Weights of a small contrastive audio-text model: 7.79M parameters, 38.3 epochs.
Rows from block 4 of the audio encoder, named by matrix and row number. Each number is 200 + 20 x the weight over its row's rms, rounded and kept within 0 to 999. All counts start at 0. After the name is the row's rms in percent of the matrix's.
# convs2: project pointwise conv (encoder.blocks.4.convs.2.weight, 192x384x1), inputs 64-127
convs2.17,098,166,181,209,181,203,220,169,225,196,216,173,228,193,170,213,200,235,213,189,205,245,172,212,188,212,215,191,204,212,210,149,231,221,243,194,195,195,198,215,189,224,231,208,175,196,206,196,201,197,188,226,172,199,166,190,222,152,203,205,161,223,220,207,225
convs2.18,101,223,203,227,216,213,181,182,215,203,215,251,174,204,181,184,198,215,231,210,192,211,213,205,224,216,197,206,162,200,175,192,220,216,166,183,214,259,187,143,170,214,199,205,239,214,248,210,217,203,210,193,195,211,203,222,228,219,217,190,199,215,195,223,220
convs2.19,100,168,209,213,177,184,214,170,183,189,218,208,201,191,200,230,169,193,202,180,244,233,212,161,177,190,185,217,221,182,183,201,197,194,201,221,188,176,196,248,246,222,230,191,177,195,171,180,206,211,165,222,224,192,203,194,199,198,220,165,215,184,192,178,201
convs2.20,096,158,196,216,241,196,205,206,183,191,187,245,203,212,229,182,177,196,152,191,211,221,216,200,197,177,189,199,226,174,222,196,184,245,198,180,191,207,222,233,192,211,228,196,186,196,244,204,202,175,210,186,191,202,186,192,203,205,228,197,194,227,211,212,239
convs2.21,097,186,191,166,191,201,231,173,200,196,178,212,223,255,171,184,232,184,181,188,191,224,187,220,211,186,184,166,210,225,170,204,207,172,166,204,193,203,189,219,204,186,210,190,185,229,182,223,186,228,204,204,182,173,200,224,209,213,166,199,162,241,203,215,183
convs2.22,103,207,201,211,201,199,192,196,209,178,222,225,198,216,190,204,176,225,206,183,187,199,210,194,200,207,172,181,205,190,224,202,218,196,217,197,208,238,234,166,220,181,186,219,192,195,178,210,188,185,215,194,186,200,244,197,176,199,212,187,203,166,212,201,208
convs2.23,100,181,212,173,200,219,188,210,224,231,186,145,233,183,215,192,229,218,204,162,189,184,169,193,216,233,200,171,187,218,205,182,195,210,172,190,228,178,181,217,198,204,191,196,221,176,182,173,179,145,207,202,218,177,200,200,186,208,228,198,199,175,187,172,216
convs2.24,099,260,168,212,157,159,200,234,184,209,239,215,230,175,210,171,209,210,168,225,182,208,219,217,232,212,201,199,200,200,168,178,197,208,222,178,194,246,214,234,214,219,204,214,166,203,204,174,197,202,200,195,179,203,202,196,188,191,186,215,217,174,169,196,168
convs2.25,100,213,229,175,201,204,211,161,203,216,164,183,187,210,211,197,195,229,184,228,211,187,228,241,187,183,239,187,160,224,212,192,199,164,206,193,188,185,177,192,198,180,217,189,190,150,207,201,248,197,203,184,232,205,207,191,189,213,195,203,174,182,228,211,191
convs2.26,102,236,199,216,186,197,177,178,206,223,190,204,183,193,203,206,171,176,197,248,211,206,202,202,214,209,218,187,217,205,190,241,218,205,165,151,189,227,197,171,193,181,154,208,234,170,204,231,204,199,221,194,171,227,252,226,213,188,218,220,188,200,202,203,210
convs2.27,099,189,160,220,202,184,225,196,237,220,206,185,187,175,181,184,210,205,201,200,199,180,237,202,185,250,189,196,190,190,216,209,212,191,213,200,194,155,216,161,195,202,209,204,196,204,210,218,207,217,181,193,198,201,194,221,215,189,191,196,218,181,202,184,223
convs2.28,101,216,160,204,201,206,219,200,210,204,188,210,193,165,165,186,176,220,189,202,220,194,201,212,233,191,193,199,217,212,214,210,207,204,205,191,195,211,186,208,196,185,216,222,209,234,213,210,198,182,209,209,211,168,169,234,179,173,225,214,208,225,184,183,190
convs2.29,099,227,217,216,201,191,199,162,174,198,178,245,155,214,171,184,225,213,212,218,197,181,200,196,195,190,181,190,238,198,188,190,212,199,175,201,199,173,182,160,185,214,218,256,171,201,220,213,235,234,198,205,175,207,185,224,207,230,199,157,186,201,201,209,152
convs2.30,103,171,185,207,217,181,207,177,222,204,207,202,234,211,211,212,176,206,205,159,191,210,186,178,189,186,199,227,227,187,175,215,187,182,173,217,202,189,213,181,224,228,186,191,161,199,213,232,141,201,227,266,219,172,251,180,174,201,165,225,161,177,180,198,203
convs2.31,101,202,202,213,212,207,232,214,182,211,195,186,211,198,171,224,172,211,197,215,195,189,224,190,161,217,188,214,193,211,189,190,213,187,183,152,223,232,161,204,210,200,204,220,211,198,187,197,223,226,173,201,208,242,153,226,202,240,187,195,226,204,225,185,204
convs2.32,102,198,225,231,220,213,201,214,178,240,195,158,204,182,184,216,179,227,225,178,218,224,186,206,209,212,226,204,184,202,189,187,197,180,166,205,186,220,184,169,187,200,177,185,183,180,171,191,195,180,203,202,191,148,201,203,181,188,176,170,191,175,214,177,200
convs2.33,099,217,202,199,204,233,172,212,188,226,181,207,176,198,207,221,208,194,206,193,190,203,165,200,200,210,207,197,218,257,231,198,207,193,213,203,214,216,214,184,203,192,184,184,199,176,205,199,198,191,199,185,216,185,182,177,213,214,217,210,191,193,192,224,236
convs2.34,099,212,188,188,219,203,203,201,213,183,170,224,169,219,218,192,161,207,186,224,218,200,206,164,177,210,198,196,206,225,189,209,226,214,209,216,165,201,173,225,222,158,194,192,196,205,188,195,205,205,198,207,213,156,199,155,226,220,192,177,220,203,228,203,165
convs2.35,098,189,189,216,206,228,187,206,190,192,211,206,217,184,207,221,191,185,185,196,162,159,189,201,192,156,194,193,202,195,231,222,178,187,195,213,195,200,169,168,217,215,170,211,215,112,197,216,186,229,202,212,202,197,212,179,204,224,213,188,190,179,218,198,170
convs2.36,100,189,170,225,223,234,230,200,181,215,224,253,197,195,203,187,187,207,222,213,223,196,202,209,222,216,185,243,210,198,214,215,205,187,206,202,222,179,215,215,212,156,211,208,215,205,189,232,198,191,198,172,172,193,220,206,209,185,194,223,241,192,254,212,204
convs2.37,100,208,207,225,214,214,210,200,187,211,208,166,197,190,183,239,218,210,215,206,172,212,240,191,217,228,209,194,204,194,198,185,203,222,175,224,185,158,204,227,203,182,168,216,219,215,222,224,186,201,175,246,171,210,229,216,199,169,177,239,228,217,180,228,202
convs2.38,105,216,179,222,170,191,176,207,166,194,180,203,209,227,199,198,184,155,213,216,196,186,220,192,195,183,199,179,203,186,199,194,185,208,178,191,183,162,212,208,219,213,198,191,218,210,218,192,234,197,173,146,181,178,185,207,190,195,173,194,229,169,191,219,183
convs2.39,102,178,202,191,208,200,245,180,170,214,188,186,200,189,173,220,174,191,173,214,207,214,214,220,174,191,229,206,178,222,203,205,234,211,188,213,183,188,173,249,214,211,204,224,153,195,190,191,216,239,217,197,177,196,212,179,170,170,209,186,198,240,181,212,224
convs2.40,101,180,209,222,193,179,220,199,230,229,199,186,175,205,199,229,191,211,181,178,235,205,199,208,216,190,197,206,202,211,171,201,150,209,194,201,211,199,214,183,178,204,182,199,193,171,204,197,176,239,186,166,223,199,214,197,172,227,175,177,196,244,200,213,175
convs2.41,100,183,194,194,203,240,223,211,217,186,207,200,180,194,207,254,182,183,233,184,199,232,214,202,197,227,184,191,173,202,177,187,204,206,182,218,189,220,187,185,209,187,157,194,208,212,143,201,189,189,186,214,185,170,235,202,209,161,209,220,181,231,197,201,161
convs2.42,099,177,207,213,238,230,233,207,192,219,222,222,184,156,205,191,164,189,184,195,186,179,228,190,190,194,189,211,227,188,227,204,186,213,216,191,195,196,225,214,214,185,206,217,176,204,203,202,215,176,178,194,202,179,183,205,183,227,250,193,212,222,198,196,213
convs2.43,099,142,185,222,194,220,214,176,189,192,211,157,194,232,169,213,215,185,192,197,218,161,231,161,169,189,196,217,202,173,186,172,195,234,180,189,218,179,191,189,194,229,213,185,203,212,204,181,186,214,219,234,225,191,157,230,223,200,175,226,187,190,196,187,206
convs2.44,097,153,207,185,180,193,199,207,176,235,210,223,187,197,195,189,201,204,212,173,168,178,185,191,200,160,246,183,212,229,189,201,211,177,201,187,214,199,194,231,188,206,208,209,210,237,206,194,201,214,188,206,217,201,205,199,225,208,208,191,232,214,185,199,206
convs2.45,101,192,192,228,183,192,197,189,185,195,204,187,228,180,205,220,171,201,198,225,221,203,213,232,223,214,235,197,189,222,218,205,233,185,196,222,185,226,208,206,203,206,199,172,177,173,195,168,223,212,205,197,176,178,215,223,157,211,237,203,174,210,193,209,203
convs2.46,103,167,200,211,197,212,216,189,214,197,148,199,183,194,190,207,209,224,202,211,177,206,196,183,175,200,210,188,167,241,213,167,192,199,217,199,208,168,211,205,187,166,252,227,179,213,187,215,212,191,209,164,198,176,171,167,208,205,219,194,192,204,180,201,212
convs2.47,102,173,195,204,241,203,165,175,176,205,196,233,174,177,178,212,195,195,194,191,203,218,216,197,195,204,178,244,201,193,220,181,209,172,199,244,200,198,202,181,188,202,173,203,208,196,197,211,239,180,191,182,222,203,212,234,174,178,218,243,213,229,206,196,189
convs2.48,100,211,168,195,218,204,205,223,224,210,202,205,214,239,211,206,207,205,195,207,183,183,218,177,210,211,216,201,201,223,167,216,187,225,175,229,195,176,169,235,185,181,215,209,167,209,217,208,229,198,209,188,204,195,166,215,156,224,171,193,183,211,172,210,231
convs2.49,099,228,198,191,183,198,186,181,185,177,226,214,165,182,188,216,223,205,205,210,207,162,144,212,241,185,227,176,199,190,184,227,217,222,219,192,194,203,230,190,175,174,206,212,214,232,197,196,196,206,190,218,194,227,223,184,182,206,219,168,203,211,193,214,216
convs2.50,104,194,195,219,202,217,188,221,163,194,176,222,190,234,210,188,217,220,233,208,208,238,217,236,178,172,193,212,208,202,202,184,188,174,196,166,208,186,219,233,185,203,173,233,189,207,222,208,204,178,186,186,191,203,163,220,176,217,210,194,216,194,202,202,241
convs2.51,102,169,213,201,190,178,209,189,203,208,203,164,197,196,196,212,215,220,168,205,197,219,187,190,189,198,205,208,189,210,224,198,180,196,219,225,215,192,210,236,176,174,213,188,167,197,215,198,184,219,188,176,149,232,186,192,224,167,198,203,182,199,180,233,224
convs2.52,102,193,207,197,213,236,209,198,200,211,174,180,224,187,197,194,175,190,199,205,198,252,211,192,195,215,180,190,184,170,202,198,201,186,173,223,223,173,213,179,208,211,194,191,213,230,214,174,197,206,195,184,188,222,223,205,196,220,194,210,208,173,183,179,207
convs2.53,099,199,199,173,207,208,197,200,208,221,193,201,193,177,191,210,219,185,199,204,215,206,199,199,208,182,171,197,219,205,202,164,219,193,205,176,198,202,190,243,210,202,188,231,194,185,179,189,203,169,191,225,201,216,191,244,203,176,221,152,217,223,218,209,190
convs2.54,100,232,185,231,195,197,211,189,187,222,177,195,168,186,230,186,183,182,226,203,200,189,207,191,163,220,224,174,190,202,234,215,244,202,150,205,186,187,221,248,196,183,211,229,237,193,201,184,154,192,194,222,213,209,203,195,212,216,211,219,221,204,187,211,219
convs2.55,101,232,176,226,212,190,171,205,184,210,229,215,199,197,210,171,214,209,174,182,205,192,194,187,213,177,194,220,215,169,172,180,159,189,195,191,236,207,170,215,210,206,178,190,180,191,163,170,223,184,185,197,214,230,201,230,166,186,204,188,176,206,230,196,204
convs2.56,101,154,256,199,218,202,170,194,220,181,165,219,166,194,221,185,186,221,189,197,204,222,179,215,187,175,235,219,194,206,180,182,195,199,175,208,216,207,193,190,209,186,197,220,177,199,186,188,198,202,200,185,210,177,202,192,218,244,204,234,188,223,222,201,221
convs2.57,100,199,224,158,182,209,196,217,196,188,206,198,198,205,197,214,169,201,174,159,208,232,191,200,211,173,236,210,203,195,192,194,181,190,193,213,218,206,185,202,254,206,193,258,208,202,206,178,187,216,186,214,181,222,191,234,188,199,178,177,179,197,185,196,203
convs2.58,098,188,211,212,213,222,205,223,214,198,227,191,200,223,200,219,216,202,191,147,182,168,180,168,218,188,186,195,208,199,187,192,170,204,225,209,210,191,188,200,220,216,223,203,226,195,189,193,158,197,207,184,221,203,198,227,178,199,190,234,173,176,176,158,194
convs2.59,103,203,200,189,204,219,177,194,189,204,176,198,201,173,206,215,181,178,199,203,207,200,202,235,210,242,213,226,156,189,220,195,223,192,193,196,201,214,186,160,207,154,167,189,219,194,170,221,200,163,237,203,242,192,188,215,197,179,192,212,210,172,214,176,184
convs2.60,098,218,208,172,199,213,225,196,201,198,195,207,199,223,203,214,157,211,190,212,226,205,244,179,203,202,210,170,221,176,221,191,227,169,187,202,264,244,239,261,190,211,204,159,202,214,211,201,195,170,177,204,216,176,182,161,177,172,208,234,203,191,218,201,180
convs2.61,101,173,210,196,220,189,185,161,215,195,206,212,174,263,188,235,196,192,192,218,182,214,246,189,186,214,139,196,205,180,211,226,150,214,242,207,221,212,193,199,176,213,197,211,222,231,219,204,200,203,163,193,188,208,221,221,213,223,235,197,203,170,222,202,186
convs2.62,102,201,254,184,194,162,218,202,205,192,207,185,192,231,198,205,200,237,174,216,188,202,209,208,201,197,217,200,212,212,191,197,184,230,185,165,230,167,191,197,154,172,201,186,206,184,176,170,176,198,200,185,203,185,198,230,214,149,195,208,202,208,188,226,211
convs2.63,100,191,188,200,208,220,208,178,178,178,182,183,209,211,214,179,177,183,226,228,233,195,247,183,180,194,192,202,195,191,178,205,201,181,182,201,180,208,230,200,187,248,228,184,191,213,236,206,233,202,201,206,174,212,155,208,217,188,189,183,198,206,210,194,207
convs2.64,098,207,198,208,220,193,201,192,220,224,200,232,208,214,193,183,202,179,187,221,181,175,203,194,208,194,172,213,246,175,202,159,197,238,228,218,200,163,215,173,181,205,203,227,212,165,186,215,209,190,199,232,204,218,195,210,199,204,208,227,169,192,246,166,237
convs2.65,106,228,191,203,193,216,185,212,207,237,200,214,221,211,204,224,215,202,197,203,201,225,174,221,214,189,195,246,187,256,194,170,198,203,211,207,208,215,162,204,211,190,223,226,180,208,208,204,200,203,226,199,216,195,192,182,178,185,209,188,191,155,177,199,187
convs2.66,097,196,211,216,233,190,201,230,224,197,188,166,192,192,203,197,198,173,232,208,204,177,206,186,186,243,215,199,211,182,201,218,185,218,214,220,201,183,202,191,217,181,221,176,204,218,231,201,172,200,195,197,208,196,213,210,202,188,200,222,214,240,189,236,224
convs2.67,101,207,213,230,233,189,214,215,246,182,206,165,189,217,178,210,211,171,245,154,218,203,215,201,200,205,213,176,183,222,195,223,203,215,189,210,196,254,219,208,194,174,209,219,198,192,185,213,182,197,209,232,179,191,208,183,190,181,206,190,197,233,201,163,220
convs2.68,099,231,208,189,186,165,182,182,201,178,223,202,219,181,210,219,196,214,216,206,207,197,211,156,187,243,217,162,240,186,190,201,217,191,235,194,197,194,227,200,192,199,213,180,203,228,223,186,214,178,190,204,213,184,198,206,194,209,178,199,199,215,167,217,205
convs2.69,105,173,197,212,204,196,230,245,179,221,214,179,215,229,193,197,212,218,175,190,216,199,210,209,217,211,210,203,179,179,220,212,225,235,162,193,248,215,194,201,225,158,177,203,192,199,227,187,173,161,184,188,180,167,191,162,190,183,200,214,224,192,177,196,174
convs2.70,097,188,203,218,187,217,173,191,236,197,200,193,200,215,226,194,181,239,166,184,180,234,193,224,176,199,202,221,184,207,206,185,210,193,216,214,184,224,157,179,222,254,202,246,192,226,188,207,201,226,212,228,193,209,206,220,186,186,188,193,185,217,221,167,186
convs2.71,102,229,206,238,212,189,203,157,190,205,212,191,183,170,212,211,205,214,207,169,199,198,193,209,196,202,196,232,197,238,231,190,203,194,208,181,189,197,210,196,227,184,201,194,213,216,217,182,219,194,195,207,208,182,178,205,224,196,227,175,200,172,192,195,200
convs2.72,099,238,206,210,196,197,189,207,231,186,200,222,154,172,219,208,187,187,200,194,225,208,207,180,231,180,218,228,245,201,220,206,198,192,188,194,154,233,202,200,220,183,226,211,208,181,213,182,180,203,203,201,190,201,235,208,217,199,169,191,177,215,171,193,184
convs2.73,098,189,211,157,191,190,168,206,220,199,215,228,198,206,234,215,194,184,196,269,215,211,224,187,189,198,184,178,180,211,254,189,218,178,184,197,201,188,155,235,178,192,191,202,228,204,193,198,175,195,181,184,190,157,194,187,191,199,245,182,219,194,210,203,159
convs2.74,099,215,185,240,165,217,189,210,208,158,192,204,234,208,181,163,188,195,188,207,204,201,196,217,178,188,199,201,191,197,226,169,184,197,208,212,171,193,184,217,198,169,221,203,184,171,209,205,204,147,196,211,211,186,189,212,212,162,208,206,213,212,213,201,159
convs2.75,101,200,226,205,176,238,241,184,235,236,204,158,230,178,179,196,202,205,195,152,202,231,192,170,194,221,196,208,192,192,195,188,170,198,180,211,217,199,215,223,177,187,170,203,205,175,183,202,228,180,212,189,194,186,218,238,170,181,201,182,202,239,188,206,189
convs2.76,096,208,180,222,205,247,164,197,231,175,189,199,184,179,224,183,207,199,212,221,202,195,221,193,217,228,185,206,190,202,200,203,169,213,176,236,172,181,208,193,194,250,238,185,204,186,222,195,202,231,214,206,195,230,213,202,199,195,221,184,162,215,197,212,232
convs2.77,097,174,187,188,205,202,205,182,212,195,180,181,201,195,222,194,181,205,199,253,189,214,204,180,213,184,189,199,205,209,190,171,205,231,220,214,215,217,178,203,174,228,189,190,240,225,208,202,212,209,203,241,200,222,212,226,183,253,210,195,204,244,205,206,203
convs2.78,103,216,208,203,183,169,192,163,183,198,184,210,173,166,220,178,240,195,176,210,208,201,196,225,212,185,225,162,175,201,170,214,195,178,217,197,218,175,187,197,175,203,208,221,220,202,207,199,168,252,208,203,215,218,193,178,199,232,196,195,197,253,182,212,197
convs2.79,104,153,239,199,212,218,205,192,223,200,198,179,230,219,205,191,186,185,180,216,197,222,221,177,167,211,191,174,206,170,242,195,214,201,165,199,197,179,198,199,198,193,187,181,203,190,198,232,190,222,210,194,235,197,176,206,185,178,232,242,191,242,227,230,197
convs2.80,103,238,204,216,238,199,226,212,222,162,186,192,195,170,218,184,162,179,190,233,197,205,203,204,185,164,202,190,181,204,211,143,212,197,226,176,208,193,210,187,208,191,201,176,177,202,159,197,225,190,214,208,180,206,200,200,176,192,208,242,189,233,197,201,190
convs2.81,098,175,206,212,197,188,234,197,214,186,224,217,189,214,229,237,162,215,202,216,185,185,213,192,216,211,243,195,200,258,191,244,209,208,212,211,223,204,194,223,231,207,176,215,230,194,232,206,194,207,186,187,206,209,230,191,209,233,163,202,176,180,195,209,236
convs2.82,096,197,185,195,160,222,219,190,206,180,197,184,233,200,221,208,178,201,221,188,220,180,232,208,208,215,196,182,183,215,206,179,198,199,194,233,192,191,239,168,198,231,177,228,165,195,183,191,180,213,181,202,201,166,209,193,213,221,205,190,213,242,243,217,209
convs2.83,097,179,208,181,196,212,191,187,213,217,173,197,187,210,241,187,164,174,197,210,206,237,230,201,189,195,215,203,196,192,182,180,228,201,174,177,198,206,221,189,230,207,179,221,209,199,190,203,212,227,208,214,193,206,200,185,178,226,156,227,206,206,162,175,208
convs2.84,100,185,201,188,190,168,211,205,221,204,177,229,231,231,184,195,212,188,200,165,225,182,175,225,226,176,190,190,184,213,169,158,187,210,189,238,195,170,174,201,192,230,186,198,202,197,188,192,184,226,196,215,196,233,203,185,159,192,142,195,205,197,206,224,204
convs2.85,102,208,245,177,197,239,221,189,238,234,215,186,174,176,201,193,180,238,205,197,202,203,191,218,217,201,203,239,194,223,200,204,218,194,236,181,193,204,167,176,177,201,217,199,221,203,207,173,171,190,190,201,171,192,220,184,211,215,210,220,204,229,176,190,196
convs2.86,099,184,217,182,208,172,206,224,206,186,177,153,223,204,214,210,221,152,199,199,181,201,195,196,179,177,211,207,194,205,175,241,183,200,205,211,201,195,193,237,239,184,170,184,221,194,222,195,187,244,223,223,195,185,179,212,254,216,201,209,177,183,167,186,179
convs2.87,099,192,199,234,183,208,177,171,209,195,211,166,179,214,210,189,198,239,222,129,216,226,206,185,187,208,199,201,211,186,218,210,195,214,163,197,209,233,209,189,186,207,226,187,195,211,236,194,157,199,191,239,193,216,196,182,207,206,207,202,165,200,227,167,210
convs2.88,100,239,206,188,197,175,184,213,213,172,181,201,196,206,204,211,191,205,229,221,178,183,174,201,209,182,181,193,184,214,184,210,192,181,177,204,197,173,201,166,152,189,198,196,183,217,225,208,180,226,179,196,175,202,196,226,206,210,169,187,184,191,180,200,177
convs2.89,101,145,188,212,193,191,196,176,207,195,197,160,203,225,183,188,193,171,188,201,212,206,202,222,195,201,215,210,193,216,184,208,174,188,212,190,197,201,199,208,225,199,193,150,193,203,226,189,206,206,225,186,210,219,179,190,204,176,165,185,191,202,158,203,222
convs2.90,101,199,197,223,215,174,167,199,192,168,210,236,200,165,222,201,203,153,218,191,219,196,199,199,218,215,192,250,215,212,186,202,213,185,190,225,191,221,189,209,203,249,190,211,211,200,204,171,182,185,200,211,218,168,238,204,181,208,227,174,186,176,176,201,192
convs2.91,099,209,220,172,194,224,198,221,213,201,184,181,188,212,202,241,218,229,192,201,205,204,194,191,206,179,215,215,171,206,219,240,209,213,201,218,192,218,191,162,168,158,211,154,202,177,179,203,164,183,198,192,191,170,190,210,203,188,206,187,183,163,203,210,177
convs2.92,100,219,181,214,237,172,198,195,213,178,193,202,179,184,199,190,173,186,227,217,166,202,169,185,234,199,210,220,233,209,204,203,168,215,215,215,220,203,195,214,222,212,211,215,221,191,231,188,221,208,210,176,188,207,231,219,198,227,201,204,199,203,219,180,210
convs2.93,105,207,203,216,200,188,239,200,218,186,187,212,204,178,176,172,158,240,183,203,209,215,196,220,230,198,207,210,208,182,157,176,215,181,174,200,218,240,163,186,164,207,180,182,195,249,198,214,212,207,203,162,156,211,205,215,204,178,181,200,209,207,171,209,186
convs2.94,104,207,238,218,193,206,206,197,202,169,225,180,178,170,209,166,190,217,167,233,168,172,192,196,193,157,218,194,202,199,198,225,173,201,213,172,177,188,209,225,203,193,203,183,205,170,202,172,193,220,217,209,193,192,242,195,187,223,202,223,141,226,186,192,216
convs2.95,099,232,216,220,182,219,210,179,240,187,201,174,203,185,202,228,190,213,213,211,168,195,219,189,234,232,177,213,240,188,185,214,173,229,209,180,221,176,236,173,213,193,216,196,230,192,152,198,211,157,184,181,194,205,217,183,196,207,192,198,192,164,210,190,195
convs2.96,099,171,206,211,196,223,198,167,209,210,208,210,180,229,233,203,199,167,168,246,187,212,202,197,196,201,216,208,203,176,200,217,190,212,213,211,226,209,212,175,232,223,231,217,204,165,230,203,181,190,227,162,258,216,210,183,220,200,208,177,163,179,224,190,187
convs2.97,100,203,210,182,209,197,244,174,215,193,168,211,203,225,195,213,200,232,215,191,212,196,200,190,198,202,228,169,200,161,215,211,190,199,180,239,209,206,194,211,194,212,176,176,167,188,194,178,211,213,195,199,213,220,197,185,177,202,198,210,166,176,190,203,189
convs2.98,097,205,200,218,221,190,222,167,183,227,212,181,217,162,225,194,202,199,212,221,219,205,202,237,195,226,187,210,209,218,205,196,201,224,246,135,224,217,207,195,197,253,195,185,182,201,210,219,200,219,216,214,220,212,167,196,197,203,231,192,209,196,205,214,223
convs2.99,100,190,218,226,180,157,176,200,187,213,211,196,182,216,193,153,227,199,205,174,208,219,177,184,171,199,222,188,212,193,178,204,224,170,215,197,171,214,204,207,200,193,196,200,188,192,208,177,223,144,184,182,219,153,166,195,216,188,188,167,200,174,213,207,195
convs2.100,100,211,232,190,194,185,189,196,209,217,213,231,187,227,202,229,195,228,183,208,217,220,209,200,185,229,204,190,206,246,175,195,223,180,212,231,203,215,200,194,188,204,190,206,201,176,221,174,177,207,233,200,233,193,187,209,203,208,213,165,177,190,233,192,193
convs2.101,102,200,196,168,209,205,209,258,208,210,204,176,210,206,168,232,190,194,194,167,207,192,194,202,213,164,207,197,206,208,161,201,169,194,183,198,210,193,205,175,181,148,199,179,190,198,235,189,218,235,185,154,205,182,232,204,184,198,192,201,208,196,208,204,207
convs2.102,102,168,221,172,184,198,184,174,240,176,208,178,202,167,220,212,210,208,183,249,187,216,218,203,196,200,185,181,177,185,202,173,185,211,234,190,212,218,217,186,198,182,235,244,181,208,178,194,207,220,201,232,224,181,199,170,158,200,233,196,196,192,238,182,207
convs2.103,105,204,183,165,218,222,207,185,225,209,218,215,186,189,202,179,176,236,209,206,207,192,210,216,198,176,195,183,177,175,166,183,192,212,198,188,228,191,177,187,186,208,236,175,208,230,231,196,210,227,203,205,197,205,173,219,210,206,163,180,195,215,173,215,182
convs2.104,099,247,217,187,146,170,162,211,220,213,211,170,216,234,196,211,200,180,197,195,197,197,227,154,196,184,247,192,220,185,177,218,179,172,190,220,170,221,200,209,197,204,178,174,226,225,179,207,176,200,186,199,181,184,208,232,177,211,185,182,196,211,143,213,225
convs2.105,099,188,195,205,184,174,186,153,180,202,205,243,192,217,222,235,215,213,195,209,209,199,171,193,215,227,215,197,197,229,179,150,209,166,207,199,198,204,179,193,195,222,206,216,190,201,224,192,221,191,191,182,200,135,193,192,215,188,210,174,196,197,208,182,170
convs2.106,103,199,211,196,195,180,201,197,213,208,229,215,177,194,207,235,199,220,184,222,195,236,181,211,200,173,255,201,208,189,202,195,190,229,254,199,208,241,208,222,226,206,219,217,238,216,164,172,238,222,196,182,227,203,194,240,177,207,210,216,176,240,180,192,186
convs2.107,100,209,177,185,220,184,201,170,220,188,177,196,187,198,209,188,183,160,193,227,183,210,211,218,158,236,194,183,204,196,189,201,227,194,195,177,206,210,195,176,181,191,191,214,234,187,199,220,194,209,197,194,227,207,184,159,211,182,221,201,230,181,227,211,184
convs2.108,104,199,221,206,195,188,175,234,186,193,173,149,248,204,180,182,182,175,209,175,215,167,183,209,175,180,211,206,189,158,185,215,209,213,191,228,187,200,204,230,178,189,166,157,193,260,209,201,181,195,204,194,164,155,228,188,178,215,209,211,201,208,159,214,206
convs2.109,104,195,224,249,178,187,230,196,171,224,196,162,209,189,201,175,231,206,168,170,209,222,174,225,207,202,201,183,214,189,190,221,175,213,197,202,251,219,224,216,198,209,170,157,187,181,181,189,180,207,197,200,179,191,194,200,220,208,224,191,211,185,218,218,206
convs2.110,097,217,239,217,188,168,219,214,192,164,201,166,206,159,167,232,200,253,207,161,210,168,202,186,208,207,174,211,225,197,195,159,183,209,196,204,189,205,186,188,193,169,212,188,171,185,180,197,177,158,210,203,228,214,211,180,159,192,213,209,138,206,257,190,240
convs2.111,102,254,232,184,175,198,200,165,205,198,184,215,165,231,211,211,190,190,176,193,209,169,177,169,225,197,206,204,217,193,222,224,221,190,188,230,189,201,185,209,206,202,218,185,184,173,189,158,202,193,213,207,194,181,208,208,212,254,204,229,180,196,199,181,165
convs2.112,101,169,208,213,221,228,200,196,219,214,207,199,182,225,209,209,164,219,203,196,198,207,222,162,192,228,218,200,234,225,237,165,209,198,203,185,215,178,203,201,183,204,215,168,197,205,186,214,228,195,197,194,195,204,196,214,183,191,200,235,192,214,184,213,189
convs2.113,102,203,204,199,187,215,210,207,225,238,240,183,158,191,210,220,184,179,175,200,206,147,213,204,204,193,219,212,182,222,201,221,203,170,215,189,190,236,203,198,178,184,189,221,189,200,219,207,161,198,197,223,182,190,212,196,202,143,182,206,230,222,173,204,201
convs2.114,101,226,189,196,192,220,222,205,193,186,198,199,207,196,199,183,199,186,228,209,196,259,204,164,197,234,228,236,218,230,213,161,214,204,205,219,192,186,185,194,197,218,187,156,210,229,194,187,197,173,213,214,242,245,217,211,180,190,215,230,207,180,216,233,199
convs2.115,097,203,179,201,235,178,220,181,210,200,183,170,206,191,202,177,216,172,198,199,193,236,228,180,200,208,210,214,214,201,235,179,208,214,215,187,209,223,212,216,223,189,210,197,223,216,177,184,202,204,169,196,209,185,197,232,234,203,210,191,192,168,227,181,222
convs2.116,099,188,204,223,210,213,199,235,181,208,196,204,202,227,200,152,232,192,202,191,203,193,177,224,213,201,217,179,185,211,199,190,226,168,196,183,204,219,168,170,192,178,160,206,187,216,192,210,211,195,219,236,218,197,177,240,209,190,171,234,227,202,214,192,199
convs2.117,099,227,218,203,199,199,210,189,236,160,212,202,188,210,192,237,226,227,217,210,171,180,177,204,198,180,254,196,170,192,198,188,194,175,206,199,217,213,194,241,185,172,195,200,185,208,181,214,198,195,195,202,152,202,189,191,210,151,153,213,203,205,161,253,183
convs2.118,099,183,211,206,209,197,220,214,151,182,175,227,213,204,150,188,217,191,211,178,211,218,219,222,184,197,183,181,184,239,201,194,212,181,217,175,179,183,163,222,210,207,187,215,206,264,218,200,190,210,229,169,179,197,161,237,198,208,205,192,193,204,214,218,217
convs2.119,099,162,222,224,168,182,191,213,204,179,212,194,173,173,191,197,221,216,194,192,228,226,203,195,200,194,193,169,216,184,181,184,249,186,203,211,199,194,202,216,199,192,204,207,202,241,218,225,232,190,173,195,196,203,186,242,198,212,214,171,233,230,225,205,169
convs2.120,096,212,197,224,198,212,192,207,233,183,217,203,183,160,216,226,133,205,198,203,174,165,205,196,201,247,241,237,184,209,271,164,222,197,207,208,166,196,218,188,219,213,179,230,210,206,207,206,182,181,242,183,198,214,222,216,201,210,232,254,222,215,207,170,214
convs2.121,100,204,206,204,212,216,180,219,161,190,218,201,154,171,196,157,188,182,217,227,186,210,221,208,190,185,224,183,174,213,189,203,214,220,218,162,214,201,164,176,211,206,194,184,215,185,207,172,212,189,238,190,235,226,175,230,214,252,222,212,204,198,162,207,174
convs2.122,101,214,197,183,197,195,207,184,191,233,207,181,205,176,208,165,196,231,187,221,201,192,210,225,192,188,199,243,236,159,195,214,194,203,197,179,166,201,179,180,160,169,181,197,197,208,214,208,245,212,209,191,185,201,190,238,182,191,193,190,199,211,225,190,202